config.toml
model = "text-conditioned image diffusion model"
dataset = "rendered landscapes of hills, water and sky"
train_examples = 145000
image_size = 48
horizontal_flip = false
conditioning = "text"
arch = "unet"
objective = "v"
cond_dim = 128
tokenizer = "word"
vocab_size = 34
text_encoder_width = 128
text_encoder_layers = 12
text_encoder_norm = "layernorm"
text_encoder_norm_position = "pre"
text_encoder_activation = "silu"
text_encoder_mlp_ratio = 3
text_encoder_head_dim = 64
text_encoder_fused_qkv = false
text_encoder_bias = "all"
text_encoder_qk_norm = false
text_encoder_parallel_block = false
text_encoder_inner_norm = false
text_encoder_kv_group_size = 2
text_encoder_positions = "rope"
cond_dropout = 0.1
norm = "groupnorm"
hidden_act = "mish"
weight_standardization = false
padding_mode = "replicate"
pixel_unshuffle = 2
widths = [48, 96, 144]
blocks_per_level = 1
scale_shift_norm = true
attention = true
upsampling = "pixel_shuffle"
init = "orthogonal"
residual_init = "none"
optimizer = "soap"
beta2 = 0.95
learning_rate = 0.0051
beta1 = 0.95
shampoo_beta = 0.95
eps = 1e-08
precondition_frequency = 25
max_precond_dim = 1024
one_sided = false
adamw_lr_other_params = 0.0025
adaptive_grad_clip = 0.05
max_steps = 6100
batch_size = 512
epochs = 21.5
lr_schedule = "wsd_sqrt"
decay_fraction = 0.3
final_lr_fraction = 0
warmup_steps = 300
weight_decay = 0.06
adamw_weight_decay_other_params = 0.05
Rows from block 6 of the denoiser, named by matrix and row number. Rows with one number belong to one channel. Each number is 500 + 50 x the weight over the matrix's rms, rounded and kept within 0 to 999. All counts start at 0. Numbers have three digits each.
# convs0: first 3x3 conv (model.decb.0.0.convs.0.weight, 96x192x3x3), inputs 72-95, a 3x3 kernel for each
# convs1: second 3x3 conv (model.decb.0.0.convs.1.weight, 96x96x3x3, transposed), outputs 72-95, a 3x3 kernel for each
convs0.82:546466437549500461537507501541485474553494482520478467515538560514576555473498511546512486513559529519553485474509529473529550479513562515526535512514484473503511507557548505548545559533478401506564402531586369455546546539543540559501511494488452516506435505571479551591513482515505488485476463446504527527532530524530509530515529483549575494491534539516511500499474479463458498487502432530517513516494486502478480534503509502548542449470524460473515459548572511484489498526541434497543512463458495479456515471458494488515518502466495503473466477445551568572526560543469421453474456487550499479582498456534520498524539532468476448524458479515499462
convs0.83:507508455466523502515515468493488502477461499514487488471455472499485457479467476482450466531456424516462454474496480512506496424466478505530551461478481431433476536524551553543526511537505496585582452453577491483496484488567492486532510512518493467439436354436429444512537522510478489496454453477482482492460443540522512508506527521494500515556570533455477561525555574462467477490507495441467487517479481541505483494521476481465478512508508561632587505520517544516489422415427476464458500492481504468450473511505523475496514443465477502498527525449609623506558503462590548494598552539502478452458463516448459461469513472496508533546555568545555543
convs0.84:494381453539436457600427560552502521527495509515545531459532571490507509421503528528537490486529530524500487456476508479427541512440514566526472447439486502488525436566590471437467496491415456488581441512537427544572480526490418485421538536471457514498462480525539479492546449409495513441575517508479526466443555471508555499461449519478440489480467510471537527386504521418512509475491511504504480481479533521501497495491473502507548432566604525511473531523411465444501435555518548481504546497555449487510532520519516518484520511482509522504436489530526559601504486543584497526531500531451446534540497481556521481452483506465464479502521456532498590
convs0.85:451476529487527563486546491517514522475479522488503517502466495516516552526537514508520481556554434591547495489536546529583535546539482537475458544498504500481528553544479516462466528520530420404482506484514600618497495476479493494485474530547475457475519501550555567527503466475517511506534513591448497502480535560509517489569524535479527525470452462500535542477544541480500557511537574496534540476500537520546517561504484539523501478563555515531496508475456426461532468488503538528462479512555509551580478528553458494505503429484505486509534553488447499550466493526522464437523479477505516487476474472510529500517509476579538502511485479419503546
convs0.86:439398532474536539476497554510475493500485498513469484560524501535538477555541476499481476466499502431515530512456483508502509489504592528386474448500604551575507389469500510432590500524531448492543435441488529543529531504421521517439474564525490484528524543539557548434408529641491517469501540444529480493484491507546496413508465492411430491521541549425526496478499523556513524550556501472505506525430536457546427554540484531500426457474519404502558483500587542550550499499513476365421398411551426413545487495590549545483516520519480513476624577600529491516444408466625569417569518516555432466563535546563488531536457497509560559530530544420491475
convs0.87:450582544423481482466447465447471522449473516466484509433556541430462528472434477431481513486458504536576517574448468571512470430549518523558449503533443432443485549490473458480508422487521466472497434499547511542561526486494535477488493469487443435459514492478561586538348749627508506573582444509424444510449467550446453500499467512459498518488531534422450517445449482535539485487584596561630644490478484517435472557475459579542464421461463481530527454497515422538571480470464462482437522570464513522522556561546524497500489506518477512477450415463546486431532552474574515451625446365523472407508499480451474443526470492502451442546563576554546495
convs0.88:497502518474494501474509517490443496483522503506513462504444406542505453555557558544549490524467473501463446463415439406459463467489512489565495576555562582504519531485444487520493521540529533491483562479524507556508541481503521529575482557549543521503448490488451424474448634586476525540479475456545500474521478533514510537479554553546564531528517544498516521534602543504484525513412451477469450543516489535558469569547528485492499482463526481400514521456492520553562541531496441455507499456484530503511489484556413438529487494473523477498497470476447517510521495568493520552530519553560493457503508503489490499515512518499534529468522479556497468
convs0.89:445459495503449463562466481522528477512509504515507515471459499426488478493546512528517560494499505464475485471518513497491522523507458484514561450542549460560479544580572518491529486478473470542620480543577451448469452495492457452457437482491524532479473502493475512526453484514478511392471549453507499482493531534534434458475487511510524519473551518442429448499486495457555512467438507502483425516487553506452482487486531448472521468485506484492529539544525528568446511466513517450434523481448530482466547496508494525535453483475501512505544548505496472504494473524468517470542511507553533514488440402492444466445516519518551500462477451449462484
convs0.90:520464428483459440457458509497484480463523465482489472478489515461483513526533519444465435438431503451508528530526544558556536537505447495476473486448527439496475480510489506510485527513506557496451533505443493508545492503506500498486550527482507494475462436491479460453528515475494523459505520512514499476526511487496534517451477465481513461486463463466540545470454460465436452507502540504536536450500534461493513480517484522551510482476510506506504482512562496519487460452517510506518540498529528501502524490518520515478525520486525528483412461464500551500466472463494500501502545578554544520476480478503442438498464500490506512495515548511501505
convs0.91:420533473389528499406458549460530498462498514475520573424505533464521486469486544475465406446442496401388536481405515505391451576506486454405493394450529541441592531476498497546538469515514560430546601459473595448504516474440471513479512555526477462528514398474597473506412565628437473572437457473471463489491542474454494454448481554439451538480485514429481524466504517536520501499456536436427544509457487527553524576508490549590548457579577457491458493471425378472501418439491572490493488455562491449506532493477519535524510514458485513486525494506566505547500446428597520392565502373496490509533487459501572546418466475469453469512439428549488464
convs0.92:536535534449515487530436385564520515521535545538462443311436504457451449576457460520581558432480462468436512527530534568510504482546521481491507496535576468479596515555500461407525485419433510502543479532486439494473501507542437476501488480469511492513480484496484463486387448627603467442453490468426439439433403472552535585474485449530495487495489447501514489498479419481403447623472466426444579491501440470524473517464474532475520531551468575503492461461480461393359472429432574560503522409361587487493419523538527413501524499494516537458515496532485547509513455425419473466508571556448508548507431385486464486484532509514376442437517480614611527
convs0.93:511539480542559498547535483539479505458502465435459458570575533556577512510523497523509447504470448481479461539512449502460452497441438507474456529495493507492489450478484481445481487452518430460463447438506455504542484496538473537532509498497479440508460493473463513515497559504526517496490513492586516563543536530503463537473521530490492478512432425458466426474496511540516521515521474472460495533491532523532526490546536534540493489518531549556527508570548507499522541512489535461458509478517488503481505572545507523466529498472541447473552516449519508545553474509431489520446473493475492521493509487519482475527523517501510455468460495461483492
convs0.94:513466555453437501535513513522529470440503514447464533520488450490494448520534502526637575478491564463501463462503568615545416750571366488510503542490504535474517479469430525477445534535487544453484543555490581664602457498496487466422517497465440525587477459547520442452522471436508462507546525589511476499434419481483476482476490483478499524497508563436493494465411443499508482441495494516553493525586560462486572496552556490560604491512509494482514410411509570544479519508510526533508522524423513517485445494463522467453518541470488497496428416480492459416507414400451516545478480553491507491438500525520474453496484478554528467519477468435463483
convs0.95:537427449507553559541535575541519529466513537469471511486495524479567504533486461415432536461576590509533514493578588495548649561652502628486426510480466487498369513622500535530516480467517492557502507497517454476549483445381428512543520550526572576541597586575535542559533557704502523621508488521508497588522437473415494503379542625401535622462511517496473487480441465485428471577578519518514448540455483517426487550488396424471432481509550464469514466484532468483566566523492528511348442483467510478501445488531504491469483468460435454471486548556474480458469455531481531494438447457533526531466509490428479525495501572564571481509464480458422458
convs1.82:486492494548548522498519512469522452508513454471554494479540478451490501455522473512515487552286560509534567516549583481582488515465479447464484458605420551451515467481480469699495504522498460459541451528564480539527506508492472570504490486483443487445473525491553510514449462501538555577510432513509485517462390590551506585500594529495382472501546509494511525610618475512527543457509426566567519525493508510460547451408467498517453509532468488637536496494490500429470488424536529495533454544516473462558499552478488552511507281521514529554521523515551391577496530498503513527521457503465478467486523504489480526494531514514522459473521525483459451
convs1.83:470467474466335477483513474487553477452316522521555511487547490468747444463456491468527482531756520482518525524543556580266533497480505471530514508566561456488498425518461524729526501473527532530531566190598487486551521529475505461393487430457456486442464422532507414475440521465465454417520503482488447496597547600521503569495487461578379399482510507505494481547398470500572485479500476509363538507401514525471496425449504511507421483454440561477528481434521515532467499310492497550501455524463509658566499525485515476493450709475506482475504525451444471414532550513510530500476412476500501505540481525432535459510479538502556515509681427443405449
convs1.84:481491447507566473535469497509565537558527459511510485504408480461593522506466539447452525491629533467485544520552492568432431518460501488481431565474465551566458492559578483475505529466481560563434569518381564471427476444527538547468445484543478543500501503454502567521517458553532438450504561495435569435611584515528479540538525522529612479490535459585540526535551373524488483441510548487589512436499484499521498353528539495484581533505465561494537524559473531479520519512567539525499476481495456431594490517544490459487528417495529505471511506576428463446524450555581554591500449441503472500499506526484494503459565538483448523449487532499525543
convs1.85:505499499421597463470441481520476516491245605523547565552514503443558475452455542538532522552571589491486518488522490511585471537474484512465531522431602475564476507465453463477592515525548584471522563526509502458521551470520473606518497553485498527488570609522487508470512477512440670353509503468501485497483640506478462474520471525452386472470515482494379518458561542525499492513574501429495418464481446493492488557518501508473513479578493572422572500577519473435511516574502514515472565529536606286499483489551531456501522659410528486488480533524440725405508491529490481489445663439437433424485520500534625443437464460468587486559288521530542509
convs1.86:483508470464506525470515530510507511504473467458552476498455480495567466525479456516481504530505502505488506483469492467534567534523443506477484539460510533532487509535504527549450467486490484472581511463558464511470521508459495461510453478544511494502536484525459564468519472491555484474469492513510480538524450550560480502497553477504496478512485458501490514522414463527540531511446534525541520437491516470555511516473505467444526530480478510504505498471529508539482479435494504515509429478517524466495533472518538523526543477558501513500527514500514490483509504519494467484500477491480509481506483492491551515502474498510477542521524542476536488
convs1.87:487499432590549452502423479525465524476620415545535476472525456547543448501543474521536508490441510539410516532502620541571495528495483487550521389510449451451506518476497520376532538495537559462519534617421460544415507486520418400435510491537500518511411499502497585479538482506505546513525469530546501511498521532476579455499484532408334492508570400465524531500653457507444548464547490408254549518566499480464472532709356514579462486488523498318550474512479480551518371499409502490542529463464472451457478490498456484466444408453474540523515476492439548433496471449463514474558560563484493470470535495518456475491510488522554467490428493465507497
convs1.88:500540424407632468487514503414530507441767463497562518464522503475427465588471510538571488397448416543567582480503543512419521521517474468539535493520490487413546570525449442837599470472431505542500430594457540527483473415463472620608495493446564437500465323354486473506464425503629448616577496531602482520430711441524478487431541503443463448424449456443476471559457520445491477538498532525484374529531463559538641577117449554485588481478570466498458433477450531425519565487557474436511446457414477528494507542528455444533472733604451521412521505548482409508582553556418480509490618505469517458523567495499477613536494479514505432635411464457482467
convs1.89:470444475587660586465518486464416472506421475481512465518419562537519504486498467509453500465642515490527506493606516459549533538514523451511531472501539501486521498416480508470468518487531563583560450523505506523501520558542450306413500474504538586528461426410485546470477450442556511515503506482498546536502449518504502479594651591350434433467481467463527506516492546511511507519677541495419564480500449550260526450436472491487499438501453464439476495455522471503479543331553492540500551524484552495424490499476474534445492477471505481486482561495555678587514530505476517471441557517475471484522422511569358543505501512498575534368442393489504484
convs1.90:492509514462490494535510509467523506519545481508558542524533536466502406492445533487464473538623559478476539494477450477504449504458483458461477477329507487520518512484489492652462527535531505475487547480589509457458500471512478620501489479491499496537458602456517529521503543507482507488470513479523537492554319537522481523500446512464597550531505511484467463510392483489510494496530506529441518495528492523467516409534433499480482540490546476433501501503503515463511509589524489545503504512502493470509492502475492509511497550578517520546524482516503613479538493501504440458565434512548488513483478481465546493520495487507473492508377535510497483
convs1.91:511486511526541495513561478557439497408643508474505445474475533470576587554462504488564495486379516519513543486505483626510479527519476458521518447536526565488560519503444513545443509518461545416519494455447544552487487489558563364429434526498523522544506429487466509511487551453469407575457551573440461449451501482534552494558428534614504440561517432471595520576420445541464512496566523473642524475574541485498497575337530443543492469490508585447449477467455428412495421628566434510556542525497419451474479482484511441478342684483489481498487443475508568481478494461528497403461528480539529457547558567552454496520498468434541502483341385561585528
convs1.92:537440508513482536520511507494511525522507490481491482527507506491484533562527509483532502543522450485528530518568490508485468516492491486484510472509496487472495531501537462511518543483525468505482496601518493502484525479472494508476525506453526516495514466509519481522494531478520511472509459527514500526488531498441463500470541515487492474528491476457495465499559517507475486497472504521550528485494543515567495478483537530481477478502486541493490500454451486505512551495497503513534503480462503482504508469506462457482506544526466524488518521538462474561511489520468506484517482550530497449476493501540498468526512493500551471510508545489501521
convs1.93:435458464485580475484477486473484489492540497508503494482447481489451477507505487498466485490489491502513502513485503485406487503522494522468514511490523499491500468498489521588514486495490510505504542515489482498485527484526522547535486490500492484503454415472502508503472446477442431467493478496486527491508537514485478482515543503532575540500490481449432466493463479490498492530572512519551498499492490513460508522442504494491500546544508550587521507488512523513513520479533510501507475445467459399490497498511527531507502538505505515510485438477424347451473442464508497483498500518502505498531522527510535538508500507462463484501520495489486480
convs1.94:503581474579460677473597444472546457517481494533534497525490538536691498484498501528500531598438517513464511482514503504361480482497479477444519427400523510502542499517481578427555483483481426561435408597475502473504460427534520520553487497488477489491451536523472490482533522500536436462534487541501502481451398522505514516496504473491433507538513492481473521455288518497509499504556512593663501509450518517451537456279500534523505487534558514376646489517504502475540578635451479482512521452552503501439500484514494499536508435579467550478467502530481516521497543487469507482461344474455500447492468534514477503524514520493445459508638399497499491
convs1.95:489515501635656577549534515491472491468644557488527522506514518470480506476528510511503516492475506498539497509472485501425481504494496498522519426660509514566537500486510404620475455470508497513511621621494491475479501488512445540488475560518511538527573546469518490514515527506493351529534521546497534495585450484533497510485488468476451521469493508491494509502523454501486484511516490487585557478475510500491495533452472510462482523531536569557552524486533529528507514434462503483489494520507477468520475525506482508490615743579519517514516498496528522521492481493495466482520496460477454487489505473483547447516494484508489472479454413462463470